From a checkpoint of a small image captioner.
Model: 8.22M parameters, encoder arch preact_resnet, encoder norm batchnorm, encoder activation gelu, encoder widths [48, 80, 144, 256], decoder width 128.
Training: 5200 steps, batches of 384.
Data: trained on drawn human figures in many poses, 10.2 epochs.
Rows from block 2 of the text decoder, named by matrix and row number. Rows with one number belong to one neuron. Each number is 128 + 24 x the weight over its row's rms, rounded and kept within 0 to 255. All counts start at 0. After the name is the row's rms in percent of the matrix's.
# fc1: MLP up (decoder.blocks.2.mlp.fc1.weight, 512x128), inputs 0-127
# fc2: MLP down (decoder.blocks.2.mlp.fc2.weight, 128x512, transposed), outputs 0-127
fc1.352 096 [103 127 134 101 151 106 122 111 145 118 130 108 152 115 119 123 127 117 135 142 154 173 152 119 123 104 133 160 141  86 162 134 110  94 157 145 148 117 103 152 144 116  79 154 129  86 122  67 139 117  91 144 127 110 161 111 122 131 131 155 178 101 131 118 122 102 118 136  90 143  84 132 111 128  98 102 118 114 129 129  89 111 124 127 109 178 119 145 125 119 168 132 120 115 152 143 111 148 123 133 128 125 149 170 151 159 143 161 166 136  89  76 153 168  83 126  73 123 133 113 142  77 179 102 138 126 137 130]
fc2.352 107 [165 134 149 124 193 124 168 114 144  87 150 132 121 130 110 122 115 159 165 131 109 119 132 100 131 150 118 157 107 122 137 159 162 163 145 135  96 136 138 159 131 109 121 131 117 117 131 150 125 190 111  65 132  76 150 104 121 152 124  80 112 166 132 116 153 124 126 142 145  92 137 126 110 152 160 103 151 122 139 191 145 131 115 117 171 135 120 103 155 161 142 146 129 114 149 127 182 149 151 135  98 102 126 155 114 160 132 136 138 141 135 155 130 106 111 141 115 103 133 171  90 131 150  81 132 161 144 121]
fc1.353 099 [118 145 108 130  97 128 171 120 141 101  91 110 153 121 143 118 101 121 113 108 112 131  86 135 173 131 141 136  78 148  97  99 102 157 122  98 160  98 141 102 125 141 130 132 118 144 139 136 104 141  98 181 147 113 170 139 122 107 189 155 109 152 152 122 136 106 104 108 154 150  88 153 138 180 124 154 122 147 147 159 113  97 173 158 105 162 128 141  97  81 107 124 140 134 115  97 119 151 110 103  86 102 140 131 173 110 135 169 113 168 147 105 136 156 130 144 104 156 115 113 143 124 130 155 125 115 132 104]
fc2.353 097 [151 112  84  98 112 158 159 141 107 171 146 141 109  87  92  99 147 135 136 161 103 106 161 103 154 178 104 164 132 147 148 127 150 107 129 102 153 190 138 128 147 151 167  85 123 145 108  96 114 139 141 132 173 145 142 131 133 166 122 112 130 116 128 130 103 150 107 119 122 142 140 105 139 145 160 143 177 164 122 128 121 120 134 111 128  89 124 122 158 152 129 124 119 147 131 148 134 118 145 171 190 152 119 113 108 134 136  99 124 117 112 115 128 102 133 178 150  74 104 128 111 126  96 119 171  94 101 135]
fc1.354 098 [112  92 120 112 117  76 138 151  95  55 134 120  97 116 193 147 121 179 101  95 100 167 133 102 120 147 136 143 146 128 154 115 119 152 105 135 113 130 101 125 142 111 105 141 124 123 132 169 167 102 123 108 131 121 101  81 118 121  85 125 125 123 133 121 145  97 135  98 119 164 110 138 122 128 128 113 113 138 143 121 137 128 136 137 131 128 124 109 135 160 159 167 136 121 134 135 117 105  81 158  56 126 153 147 119 121 144 162  83 170 120 118 171 110 114 161 121 145 100 122 118 109 111  99  86 133 154 110]
fc2.354 088 [105 180  99 142 104 119 129  96 179 129 162 105 105 165 109 113 125 131 109 111 136 117 113 128 112  83 114 157  96 146 104 104 139 120 130 114  96 167 118 116 177 135 205  93 155 142 163  84 115 140 127 134 141  97 149 156 126 158 147 122 109 169 123 110 110  78 134 143 126 128 164 155 135 128 101 151 168  91 125 105 125 142 114 122  92 142 138 156 148 145 140 153 106 141 115 116  98 140 162 155 143 128 150  91 114 135 141 144 125 134 123 118 104 115 128 128 141 133  89 127 126 128 121 116 110 202 112  95]
fc1.355 101 [114 156 143 160  75 116 145 145 140 127 116  97 115 151 138 129 159 156 125 109 108 143 155 102 126 103 141 123  87 141 142 121 150 127 148 136 112 153  97 125 138 113  77 124 142 143 128 123 142 141 119 134 167 112 143 139 120 150 112 119 108 161 120 101 128 115 142 121 141 110 124 113  69  89 119 175 153 143 129 156 160 139 112 164 140 137 119 160 143  90  91  91 101 160 109 139 122 131 166 151 125 109 135 118 129 174 141 136  55 176 145 130 102 116  89 123 133 155 106 111 124 111  66  84 155 127  99  86]
fc2.355 095 [115 133  85 106 131  97 122  77  99 118  80 128 138  84 125 141 147 169 107 100 165 129 120 144 104 117 137 107 135 111 110 108 128 100 178 148 113 117 112 147 112 141 126 129  98  90 118 129  96 100 128 161 122 123 137 148  96 149 123 125 157  91 149 153 114  77 136 135 148 114 105 160 140  91 145  74 114 126 159 150 177 152 126 142 120 121 136 130 129 133 175  97 115 105  89 108 124 142 138  80  87  93 132 148 105 133 158 108 148  91 127  98 153 132 128 154 127 105 127 118 136  83 159 153 162 118 107 101]
fc1.356 109 [106 114 116 120 114  79 104 169 123 106  89 135 111 150 147  78 164 131 166 115 143 143 137 101  98 133  87  79 149 176 144  86 119 112  89 150 135 123  98 105 130 150 115 128 162 137 128 122 129 137 145 126 127 127 115 130 196 106 114 190 129 144 124 107 123 165 194 112 133 109 123 125 143 129 129 108 171 112 126 146 140 132 145 102  95 121 162 140 157 110 120 128 119 129 134 156 128 134 114 130 100 121 105 123 145 171 167 128 125 178 155 124 162 120 153 169 117 119 130 125 174 135 147 170 119 122 135 140]
fc2.356 107 [108 124 142 116 159 122 161  74 110 164 114 155 109 104 114 117 139 170  70 140 116 108 124 155 144 136 120 143 108 124 116 133 154 148 143 102 104  74  91 112 162 109 159 104 117  56 119 137 172 161 136 130  76 104 130 114 147 142 147 101 152 137 127 155 137 102 119 142 117 132 112 139 151 139 153 150 104 157 136  93 145 101 153 144 142 114 101 159 163 158  99  97 144 148 110 153 132 110 145 147 133 125 131 163 125 154 126  85  92 117 129 118 107  92 136 155 133 132 127 135 102 156 140 134 192 126 120 105]
fc1.357 102 [134 157 138 125 119 124 178 151 125 148  94 123 139 154 147 142 155 119  76 163 148 137 162 144 141 155 154 141 131 110 133 124 111 101 154 130 116  83 161 154 121 178  92  97  76 142 143 124 165 136 122 134 152 151 158 147 160 104 156 146 148 126 124  80 113 123 153 159 149 122  98  98 146 141 100 134 140 144 115 114  99 130 115 153  82 110  93  95 146 119 113 167  98 132  96  90 127 118 132 189 108 107 150 124 138  89 164 131 160 131 142 114 123 122 162 119 137 114 114 123 125  95 116  91 112  84 102 118]
fc2.357 103 [141 129 109 110 149 148 102 145 130 126 142  83 127  98 109 146 100  92 143 103 120  81 163 107  78 164 104 158 124 118 118  90 123 119 117 138 140 106 155  83  89 142 126 110 131 122 157 148 138 166 124 180  89 122 161 113 112 127 108  91 136 134 142 138 103 121 113 108 134 148 111  97 130 149 110 133 135 143 131 137 109 136 145 168 145 119 104 108  99 169 130 155 126 158 180 128 116 142 149 115 146 140  89 103 130  87  83 165 132 123 131  97  75 140 162 126 146 110 144  82 168 154 134 152  87 101 134 140]
fc1.358 120 [153 156 144 135 111 115  86 153 131  98 138 128 118 144 142 128  89 178 120 101 123 154 173 102  67  85 107 104 145 109 145 129 101 129 125 117 144 108 112  78 149 139 108 108 126 113 125 129 156 101 104 153 108 140 126 163 111 152 166 152  83 146  79 129 164 128 128 129 126 131 137  94 127 149 110 134 153 139 118 121  96  80 144 139 125 147 150 124 146 106 109  96 146  82  94 144  97 129 105  98 109 135 131 115 131 134 144 139 129 139 159 166 127 136 143  93 158 144  75 148 116 153 118 182 180 127 114 152]
fc2.358 125 [166 164 123  98 100 158 128 110 130 142 158 117 129 117 133 123 126 162 143  82  70 125 124 106 158 116 111 143  85 118 124 116 150 112 162 151  95 109 121 155 151 123 123 153 137 145 148 115 129 104 146 163 160 138 151 125  93 178 140 147 137 132 133 111 112 129 120  85  97 131 102 120 123 136 109  67 146 174  87 145 143 144 145 140 152 136 160 139  97 125 151 155 152 127 111 166 109 112 115 134 128 128 129  79 136 117  95 122 104 134 120 158 161 126 181 157 144  80 112  77 143  80 117 155 132  97 135 138]
fc1.359 094 [131 132 144 126 109  83 180 129 155  97  91 146 137  94 114 119 133 121 148 104 145 121 119 174 111 153 146 125 153 103 117 124 122 102 111 109 154 122 118 134 109 109 126 126 132  64  88  82 131 136  81 172  94 151 114 125 132 137 119 115 154 127 129 108 110 109 128 156 149  98  97 136 142 164 118 140 109 157 113 172 115 142 112 147 152 154 130 153 101  99 118  96 151 102 126 108 113 120 113  94  88 109  83 111 121 121 161  75 163 100 125 130 115 152  98 145 173  96 128  75 136 111 134 161 124 108 113 100]
fc2.359 100 [136 155  93 125 133 131 136 143 121 124 169  95 136 123 103 143 114 160  77 146 122  85 106 100 151 137 120 117  79 145 142 115 120 105 141 153  92 164 125  72 121 147 133  81 101 132 142  95 127 178 138  70 162 122 122 150 139 149 140 124 109 119 111 148  86 137  92 100 124 123 146 112 129 150 126 158 109 115  80  87 118 108 184 106 107 104 110 121 148 147 115 121 120 163 140 155 113 134 109 116 142 135 156 132  92 138 124 141 138 109 131 115 149 117  89 111 146 157 119 155 114 134  60 102 138  90 150 143]
fc1.360 113 [119 122 101 118 115 112 135 141 107  73  94 115 102 163 105 130 184 112 112 149 129 110 148  92 105 179 146 146 119 128 104 123 128 130  98 106 132 127 134 140 137 112 128 127 114 133 147 136 135 143 140 112 149 128  92 156  84 120 114 130 119 126 117 118 141 111 134 117  91  92  72 137 137 110 153 120 135 157 126 102  96 110 174 148 165 123 100 114 130 139 130 117 151  91 123  91 160 107 146 168 107  99  87 134 134 155 162 142 103 153 117 167  84 191 151 109 129  61 147 122 138 134 119 140 151  71 135 115]
fc2.360 101 [103 167  95  79 137 162 137 113 114 147 146 119 136 112 154 145 127 118 107 126 145 152 133 113 176 146  87 118 136 153  82  90 117 174 158 119 113 132  79  85 137 130 153 115 105 115 146 147 122 186 109 167 102 139  95 154 133 148 172 104 155 123  74 106 114 141 193 107 136 135 146 137 146  93 138 151 156 120  78 132 109 140 136 142  99 137 142 109  91 129 102 139 132 127 132 154 153 117 153 136 106 116 126 110 110  91  99 107 101 162 118 181 150 111 125 129 129 138 117 127 125 129 137  99 120 135 153 123]
fc1.361 115 [133 182  81 120 144 115 132 106  93 144 126 122 142 130 124 169 127 128 123 138 129 120 118 133 115 142  98 172 118 110 119 125 141 140  98 109 113 143 120 142 141 141 129  98  93  87 135 117 165 163 116 136 115 120 118 100 114 105 125 113 117 139 131 136 140 113 161 106 129 144 116  89 101 134 155 106 142 147 137 132 181 135 118 113 126 152 130 103  85 148 131 126 105 132 117 129 155 112 120 178 138 110  55 169 155 137 122 152 151 182 164 129 160 118 110 190  95 149 139 123 149  55 154 144 127 180 133  98]
fc2.361 113 [155 114 135 103 143 162  88 117 138 110 124 112  93 112 106 107 101 151 186 100 107  83 155 129 139 121 132 118 132 145 144 109 129 135 168 100 118 154 132 124 145 138 131 124 129 102 127 131 103 138 145 115 122 112  92 136 122 127 120  83 154 107  79 143 114 160 155 134 105 109 113 120 189 136 195 155 143 123 126 153 158 144 130 154 123 119 142 145 123 170 172 128 114 122 174 128 116 110 110 114 152 157 162 108 129 157 146 174 117 138 130 152 124 164 108 103  98 155  90  86 113 159 147 127 111 153  93  76]
fc1.362 106 [159 141 151 116 139 124 127  85  86 134 104 142 149 163 112 106  89 102 143 136 123 133 133 104 122 135 108 126 141 112 119 141 117 139  87 128 130 137 115 132 203  87 110 137 127 112 135 146 129 151  80 104 151 114 149  99 106 105 134 113 136 137 161 142 150 123 128 124 100  80 128  87 120 100 101 147  83 135 119 122 155 154 129 149  74 101 152 130 135  98 115 138  79 153 114 106 116 102 127 139 102 176 136 107 128  92 121 159 166 101 104 133 117  81 111 136 113 107 187 159  92 137  89 141 119 153 110 138]
fc2.362 103 [112 107 106 144  85 127 159 169 121 137 104 116  94 139  90 124 102 145 101 127 150 124 110  96 131 161 107 163 135 154 173 103 137  92 166 156 174  95 122 153 105 139 130 101 107 100 156 110 132 121 117 142 113 113 104 128 110 110 121 114 109 125 142 148  99 125 104  63 122 124 144 147 138 131 118 145 176  84 108 145 131  66 147  74 133 123 133 147 125 142 117  90 120 117 191 102 109 138 121 137 137 124 129 126 141 120 128 134 140 130 124 103  70 104 137 118  87 165 151 111 162 125 112  92 125 167 140 120]
fc1.363 084 [119 136 101 120 112  62 135 138 152 120 147 104 105 112  90 101 152  86 120 104 107 106  94 157 121 162 131 134 135 140 126 147 171 132 109 120 150 100 156  99 115 176 175 117 150 140 139 185 136 119 155 112 104 117 133 157 145 111 103 126 127 134 115 121 115 134 163 112  84 143 140 112 156 110 117  91 126 103 114 117 117 134 111 119 140 147 173 106 101 121 135 150 145 126 151 125 138  82 180  73  95 173  65 109 115 150 119 112 118 148 108  92 137 134 111 156 107 145 110 126 106 150 149 158 116 147 119 145]
fc2.363 087 [118 142 117 147 153 133  83 164 138 124 103 141 126 130 132 150 129 169 111 122 110 166 133 121 134 146 111 116  91 139 142 137 102 124 146 153 176 125 145 156 140  67 135 129 139 121 154 110 136 138 118 123 131  92 100 114  85 151 136 141 130 160  82 120 145  91 119 158 110 161 135 100  52 122 146 168 132 146 155 146 108 111 109 121 140 113 108 169 160 172 126 106 150 165 117 163 117 132 101 141 135 126 171 139  92  93 147 153 125 105 146 147 117  85 123  93 147 116 143 128 151 134  83  78 130 144 144  93]
fc1.364 087 [120 120 114 182 140 112 152 150 126 200 132  81 116 109 104 102 173 114 156 156  86 114 130 122 185 143 145 106  99 116 104 130 140 103 145 129 130 137 109 121 126 137 132 157 161 125 196 126  93 145 131 151 137 120 151 155 123 134 129 118 128 170 154 125 130 171 137 142 105 137 108 127  89 150 114 147 141  87 147 136 118 130 122 142 174 127  99  87 125 136 127  99 130 123 114 131 127 142 173 134 108 143  84 126 146 147 135 180 123 118 110 127 128  98 190 162 169 170 130 155 160 137 128 121 141 125 134 138]
fc2.364 088 [137 122 125 112  96 101  82 121 131 105 149 151 133 141 134 171 114 113 125 110 124 156  89 144 112 143 133 147 125 142 125 118 144 155 144 175 164 111 100 120 132 142 124 160 159 137 142 115 184 110 135 115 137 133 122 116 147 170 119 127 162 132  98 124 135 142 139 106 145 122 156 131 142 110 141 124 122 125 102 172 153 184 138 106 121 174 157 101 117 137 164 149 105 194 143 155 151  81 106 142 132 128 153 159  98  85 154 124 114 130 118 150 185 185  89 108 134  93 144 118 122 124 161 173 146 107 129 121]
fc1.365 092 [107 128 112 124 116 121 180 125 134  79  99 119 115 103 131 125 133  94 129 143  71  84  94 132 109 148 120 119 151 144 148 118 131 113 170 134 125 155 142 106 110 156  98 135 155  90  76  71 129 174 123  92 126 105 120 108 130  97 136 120 106 127 161 103 108 122 138 140  86  92 144  93 119 149 136 103 166 173 109 133 130 120 137 181 156 117 104 137 118 116  88 111 117 152  87 151 106 120 140 140 107 147 135 183 147 169 121 129 114 126 122 118 161 149 107 133 108 121 132 134 111 108 180 129 137 130 150  96]
fc2.365 088 [121 168 153  94 150 143 165 148 141 157 116 107 135 131 154 120 127 129 160 119 163  87 159 110 135 144 121 142 152 156 111  86 106  91 100 134  97  76 104 136 162 137 160 107 177 138 131 132  95  83 189 137 118  79 128 140 156  96 109 108 131 142  97 152 109 139 143  88 120 161 101  60 106 131 146 110 104 134 164 142 138 129 103  96 131 137  93  90 133 138 119 151 153  87 156 123 122 137 164 108 150 109 126 127 105 165 122 124 136 131 158 127 141 125 119 134 162 116 119 109 127 103 113 154 143 127 149 130]
fc1.366 122 [154 164 101 134 167 125 156 147 107 137 138 153 131 139 133 147 147 116  91 105 123 112 159 126 136 124 106  97 139  81 141  97 102 109 125 118 123 127 154 135 135  93  95 160 154 114 132  98 168 102 150  65 108 126 150 158 125 152 117 118  93 156 164 135 110 143 131 111 126 128 134 136 139 140 159 108 137 100 133 145 127 119 118  89 149  86 148 141  82 172 119 116 155 185  68 138 133 142 155 106 142 123  88  81 112 118  84 111  93 165 138 113 123 157  95 113 106 115 156 142 139 114 122 158 155 112  94 129]
fc2.366 130 [106 139 138 146 152  96 131 103 153 174  98 155 166 153 146 147 186 145 130 110 127 124  91 136 134 130 170 107 143 131 150 136 107 110 109  86 124 138 135 143 138 129 128 165  97 128 106  93 121  64 137  95 136 110 175 131 107 158  95 177 121 131 123 161 138 123 126  87 115 107 128 148 116 162 140 116 157 156 160  93 150  75  88 110 128 108 169  84 146 150 134 138 137 122 145 132 114 109 123 118 106 106 101 111 113 163 179 126 112 107 142 112 131 170 114 142 146 113  84 152 124 142 103 132 144 104 118 118]
fc1.367 114 [152  98 127 163 155 109 147  86 108 133  85 117  83 131 118 171 159 153  60 102  88 109 172 137  87 162 134 132 123  80 122 112 103 109 108 145  92  98 103 116 165 141 123 147  84 118 131 170 131 122 149 145 125  94 135 118 144 151 133 111  69 120 143 144 121 132 129 125 125 129 134 140 127 135 121 158 163 156  93 135  97 130 147  91 100 134 132 129 111  86  94 175 145 128 145 117 123  99 123 137 126 119 109 102 128  98 108 122 149 114 133 148 152 137 104 154 135 153 120 146 161 133  97 180 120 109 117 105]
fc2.367 112 [123 129 108 142 161 117 126 121 103 170 112 126 146 153 107 143 133 165 160 133 125 172 102  90 153 113 150 122 118  95 140  93 143 108 151 110 128 111 103 102 139 144 149 128 119 161 128 125 127 125 103 106  83 106 156 111 137 104  68 147 158 154 113  73 116  98 143 121 167 138 159 103 108 170  90 103 146 151 123 124 100 155 136 137 196 142 151 157 103 135 151 155 112 137 100 134 119 121 116 116 121  90  91 151 146 153 117 123  83 168 154 125 156 112 108 157 159 153 130 136 155 136  78 150 134 112 124 141]
fc1.368 091 [110  81 134 142 155 184  93 124 158 154 148  94 111 118 148 127 131 145 118 138 129 121 134  97 142 137 126  67 117 133 105 152 107 142 147 125 110 134 133 158 131 177 106 130 137  88 102 155 127 110 144  99 105 122 132 141 152  92 147 176 107 116  97 147 161 113 142 144 134 139 113 126 107 103 128 133 135 167 128 117 122 159 115 171 147 165 136 130  98 114  97 166 107  80 119 147  81 149 115 146  92 126 141 124 106 179  67 107 106 136 129 130 148 146 151  86 163 165 143 100 140 138 121 110 148 115 133  89]
fc2.368 093 [140 115 152  97 124 141 163 121 110 128  69 121 123 132 116 144 104 131  85 104 132 120 113 177  83 137 149 156  87 137 116 149 147 130 118 124 179 117 150 122 129 186 145  90 124 153 144  76 155 159 161 144 159  89  89 126 156 131 125 122 132 142 141 127 156 132 107 111 115 149 138 130 130 145 154 156 120 100 142 142  97 129 118 149 145 123  74 161 100 185 122 143 112 131 154  89  99 127 138 134 131 141 128 123 154 122 126 116 115 133 152 121  85  89 191  94 139  85 147 144 108 127 132 149 134 126 162 132]
fc1.369 088 [122 106 146 161 107 121 156 142 188 129 140 118 100 138  85 120 120 151 183 127 165 112 133  78 140 192 115  69 137  83 135 142 102 113 158  97 105 170 149 122 145  97 132 119 170 124 133 112 136 158 128 144  93 123 112 142 112 154 111 173 118 125 114 121 159 140 126 180 139 147 125 126 138 106 103  90 131 131 125 185 137 154 140 119 134 123 126 147 111 145 103 101 124 141  79 126 104 138 141 152 121 149 146 131 112 129 113 102 130 150 137 103 119 143 126 150 137 131  70 125 169 111 112 111 143 115 135 176]
fc2.369 083 [149 136  98 164 130  90 133 136  94 153  94 118 122 167 150 114 149 150 114 108 101 152 142 127 151 147 160 147  88 125 161 122 134 135 134 128 168 158 151  83 112 142 113 175 116 160 158 122 134 126 150 101 146 128 161 113 123 112 131 122 139  84 122 165 193 106 123  77 128 105 154 119 141  97 120 135 132 101 129 141 126 128  85 133 149 146 147  98 111 144 156 103 129 136 104  99 181  90 102 142 153 147 103 105 207 140 143 125  93 111 132 150 161 123 124  95 131 110 127 104 104 132 139 145 108 109 107 126]
fc1.370 096 [123 141 141  93  94 151 160  83 122 145 121 189 129 152 150 122 114 117 122  84  94 116 108 170 140 140 163 145  98 146 106 126 136 118 147 122  98 116 128 116 128 132 141 123 117 148 148 120  89  67 119 156 137 142 138 103 100 152 161 146 153 109 140 114 110 121 138 122 136 165 171 112 129 148  92 145 148 106 156 134 154 137 151 107 164 157  86 139 125  99  90 123 104 149 137 136 132 152 164  97 125 116 122  92  80 148 146 133 156 162 153 143 140 103  99 110 162 122 114 133 141 109 121 109  71  83  84 130]
fc2.370 101 [116  89 165 156  91 118 122 138 118 114 142 108 147 135 102  61 100 178 135 146 141 142 157 127 157 142 143 142  87 112 112 156 111 151 124  99  99 130 140 130 116 131 127 107 165 114 143  87 159 132 143 104 126 139  81 139 160 120 119 133 172 123 131 170 116 102 134 182 155  81 162 116  89  92  85 131 135 119 107 123 105 143 105 151 114 151 122 140  91 151 137 155 118  86 136 115 149 135 153 144  83  91 148 128 116 155 145  89 147  81 108 134 146 117 144 130 128 143 122 121 107 118 158 127 152 152 156 149]
fc1.371 094 [113 116  97 119 116 126 128 164 136 103 101 113 124 184 134 133 118 127 111 131 115 134 159 105 129 131 157 122 161 158 105 148  79 157 116  85 133 142 152  97 119  99 127 115 131 141 116 140  99 117 121  90 134 107 140 114 101 114 165 162 101 162 127 104 156 110 112 127 119 111 131 103 145 143 119 123 137 145 138 110 139 102 144 121  86 163 128 160 104 105 151 104 143 108 162 136 128 163 133 145 127 171  79  73 127 133  74  90 165 169 108 126 131 108 163 110  90 127 112  63 137  93 125 154 117 155  97 158]
fc2.371 099 [132 144 124 121 100 131 149  85 124 140 157 139  87 111 105 115 143 147 161 123 146 119 129 133 106 131 109 131  79 127 152 105 150 119 146 138 154 152 129 151 124 143  99 157 126 118  82 120 154 150 144 118 120 113 160 163 146 118 117 113 130 142  93 145 151 137 133 111  74 170 185 160 121 110 133 121 150 125 127  51  91 109 142 152 163 130 100 112  94 124 113 125 147 162  86 132 143 122 107  77 139 140 177 154  96 150 148 111  83 150  96 132 142  93 110 140 161 111 115 142 131 150 114 116  82 140 109 156]
fc1.372 118 [153 144 108 114 120 126 157 145 132 126 125 154 146 126 132 114 121 110 146 119 105 133 165 144 110 128 105 141 149 100  91 145 134  97 150 159 115 122 121 163 118 187  99 114 109 130 126 136 141 147 120 101 189 138 109 136 107 119 111 104 102  99 159  85  77 126 157 121 108 112 130  99 176 116 155 137 151 134  96  97 114 163 116 147 104  97  93 122  79 113 146 118  99 129 119 111 183 150 185 138 118 114 126 149  91 176 150 149 104 135 106 101 119 125 153 166 154 117 134 106 114 112 172 154 144 119 169 114]
fc2.372 117 [149 144 141 111 128 149 193 109 147 137 127 110 160 137 134 115 109 146 121 147 142 103 145 138 157 134 119 121 118 134 123 125  84 101 153 150 148 100 133 147 127 117 124 105 108  82  84 167 146 156  91  95 127 163 176 153 143 169 127 134 116 127 137 130  89 145 160  74  98 132 143 155 115 112 173 143 120  83 146 107 113 184 138 145 164 119 148 160 132 130 135 123  93  99 152 128 137 150 103 121 125 141 126 181  94 120 114 163  93 124  92 106 165 150 116 166 159 126 101 153 151 133 124 125 113 162 121 123]
fc1.373 079 [129 160 147 124 130  92 163 121 136 136 112 155 126 186 135 131 145 162 109 132 144 116 142 144  69  84 114 126 126 121 126 159 123 102  81 117  90 104 177 145 158 117 137 122 130 121 136 116 146 130 119 111  83  99 124 165 107 151 160 153 155 153 145 108 184 161 189 144 116  98 158 132 148 128  85 144 127 160 109 115 117 142 126 111 116 146 129 155 148  80 123 143 142  89 132 141 141 137  92  87  96 138 160 153 142 139 116  94 130 106 124 100 174 148 131 106 123  98 133 163 104 139 123 122 105 141 100 126]
fc2.373 087 [136 130 138 151 147 144 122 178 122  86 156 109 127  73 159 126  96 169 158 115  94 102 109 129 163 137 123 155 129 154 107 128 133 112 136 107 112 109 130 125 157 108 139 143 107  87 129  89 149 123  90 169 135 119 145 104 151 131 150 168 112 110 139 152 105 105 133 156  80 114 101 137 146 122  86 109 138 146  96 114 121 115 124 111  96 152 124  83  97 111  67 133 138 115 122 174 132 155 144 135 156 160 171 103 110 115 136 110 109 141  85 162 138 137  98 162 157 119 103 115 130 152  90 160 121 120 151 106]
fc1.374 102 [ 84 144 107 118 145 130 136  90  79 120 120 134 200 128 167  98 133 127 114 128 184 123 167 160 133 109 122  89 122  85 161 111 145 126 159 145 183 131 114 112  95 121 163  86 125 130 115  94 136 130  75 144 120 101  76 160  82 142 116 121 111 128 204 130 127 145 168 118 110 149 106 121  91 101 129 155 147 131 117 137 143 130 128 121 106 140 133  99 137 102 123 107 131 115 129 139  92 108 130 125 130 106 140 123 112 141 155 122 127 116 122 130 135 102 127 147 102 172 123 139 101 122 110 114 123 163 127 100]
fc2.374 093 [107 116 142 126 166 136 124 138 138 142 152 158  64 105 129 110 158 110 151 144 124 129 128 153 109 178  89 134 138 127 144 148 123  98 112 151 108 153 134 102 111  95 100 111 142 140  95 138 152 150 143 124 139  78 172 169 152 132 119 138 127 132 126 128 116 124 124  79 134 153 131 125 124 120 137  91  98  78 109 142 114 133 103 122 105 107 162 132 178 114 138 138 118 111  86 141 138 143 142 119  88 141 116 131  89 115 117 121 165 137 173 110 130 115 126 131 103  95 123 189 169 189 143 127 155  67 121 124]
fc1.375 113 [131 120 142 112 173 114 129 107 119 140 141 157  87 144 119 160 138 135 145 137 114 128 134 115 164 156  90 164 170 116 133 128 107 154 134 148 150 118  97 118 137 132 123 107 128 126 148 120 115 144 119 177  87 108 154  92 155 144 174 151 137 138 123 141 120  94 158 113 148 108 105 144 115 127 159  92 137 148 139 120 150  93  90 153 168 106 148 162 117 121 135 136 113  91 158 149 134 163 116  92 167 164 134 112 111 131 124 170 137 172 107 112 134 106 124 160  58 119 101 111 135 128 127 107 172  76 162 165]
fc2.375 131 [145 180 108  61 127 122 124  94 131 133 155 152 138 168 108 152 115 150 120 136 160 112 130 129  92 147 117 148 130 129 168 128 130 157 128 152 115 162 148 115 139 146 113 118 127 113 119 114 125 144 173 148 105 116 120  64 104 125 172 137  71 138 111 119 155  82 110 160 107  75 135 102 141 145 148 109 171 150 105 117 142 138  91 143 100 138 119  89 157 108 116 157  91 142 164 142 124 173 127 115 109 155 137 130 126 114 120 163 107  90 176 126 118 131 117 121 126  98 114 117 147  94 129 132 147 106 141 165]
fc1.376 115 [142 121 111 107 182 148 129 104 105 177  89 150 148 142 136 126 113 105 121  96 131 129 138 120 107  98 115  78 145 133 129 142 168 112 139 131 132 135 131  80 149 115 117 133 137 158 110 134 125 119 146 136 128  45 206 134 136 174 119 144  95 146 180 110 128 120 104  94 163 145 105 113 128 147 132 110 124 125 123  91 131 146 156  91 152 149 131 158 114 139 114 157 122 140 126 107 144 146  98  98 121 105  94 151 102 119 148 123 112 142 123 166 116 107 138 179  89 113 136 171 134 119 115  98 107 118 142 101]
fc2.376 119 [ 72 145 144 170 130  93  85 115  92  96  82 134 134 130 176 163 113 157 127  99 168 127 135 115 121  80 126 129 123 164 173 116 127  77 124  92 118 126 138 122 124  88 125 123 113 118 111 123 115 125 145 102 117 129 166 116 106 161 132 131 117 124 126 120 134 170 140 123 140 158 109 133 151 131 136 114 185 127 131 139 120 147  84 166 128 106 175 122 153 150 124 167 113 134 140 119 206 161  93  97  97 111 144 134 123 128 168 138 143 142  97 135 116 103 107 132 103 145 132 119 143 105 159 133 125 142 115 100]
fc1.377 093 [104 132 114 109 156 117 152  77 166 135 125 116 144 145 124 139 110 129 132 171 124 183 109 103 111 141 133 138 129 151  82 105 124 130 103 134 129  92 120 137 157 112  88 114 122 167 101 148 105  98  88 127 162  74 144 140 136 113 130 153 109 122  99  86 137 112 109 123 143 139 178 110 155 105 129 141 123 145 103 132 139 161 170 143 139 108 103 156  83 150 135 133 137 167  94 135 114 119 137  89 108 104 129 126 175  99 181 106 110 150 151 132 119 117  71 174 129 167 140 110 142 137 115 141 134  93 124 113]
fc2.377 091 [119  90  99 174 129 148 114 146 110 108 125 132 127 119 106  98 113  92 160 123 108 122 124 129 127 157 138 134 155 133 122 133  54 121 108 142 117 169 168 138  98 155 131 107 127 151 139 123 145 112 103 115 124 101 130 109 113 153 161 145 125 101 152 124 133 114 136 120 109 128 132  79 137  97  97 114 144  95 201 160 144 109 108 121 110 175 117 135 152 127 124 148 123 165 133 106 184 116 126 168 162 120  73 105 134 116 110 116 150 100 146 171 130 145 129 157 116 124 120 141 138 165 164  93 179 115 152 150]
fc1.378 101 [163 136 146 125 153 133 178 144 156 112 127 112 157  96 107 137 168 104 120 145  95 140 152 104 130 130 148 122 152 156 163 126 151 116 101 112 123 109 127 146 160 158 144 116 131 119 135 141 108 116 145 133 138 138 124  74 112 158 127 136 136 117 146 119 106 136 124 105 131 141  84 150 121 109 112 147 107 132 156 118 157 148 151 125 129 141 149 138 123 152 113 129 133 152 110 105 162 137 172  83 155  95 117 155  72  74  98 177 142 146 135 125 171  91 116 120 207 110 103 115 141 198 121  91 132 121 139 133]
fc2.378 106 [ 91 133 142 135 130  96 114 139 139 174 130 170 158 136 129 114  95  92 126 189 163 130  70 138 125 101 121 109  75 124 116 142 139 121 120 122 108 149  64 146  87 135 109 133 175 111  77 104 130 117  91  83 111  82 134 109 149 132 147 136 100 143 117 125 111 137 147 106 110 129 142 130 127 148 123 113 133 120 105 131  79 163 109 116 127  95 131 140 147 131  86 121 131 114 138 126 166 129 110 163 179  98 136 118 137 132 122 181 126 111 124 154  82 140  96 124 124 162 154 134 106 154 138 124 142 122 115 111]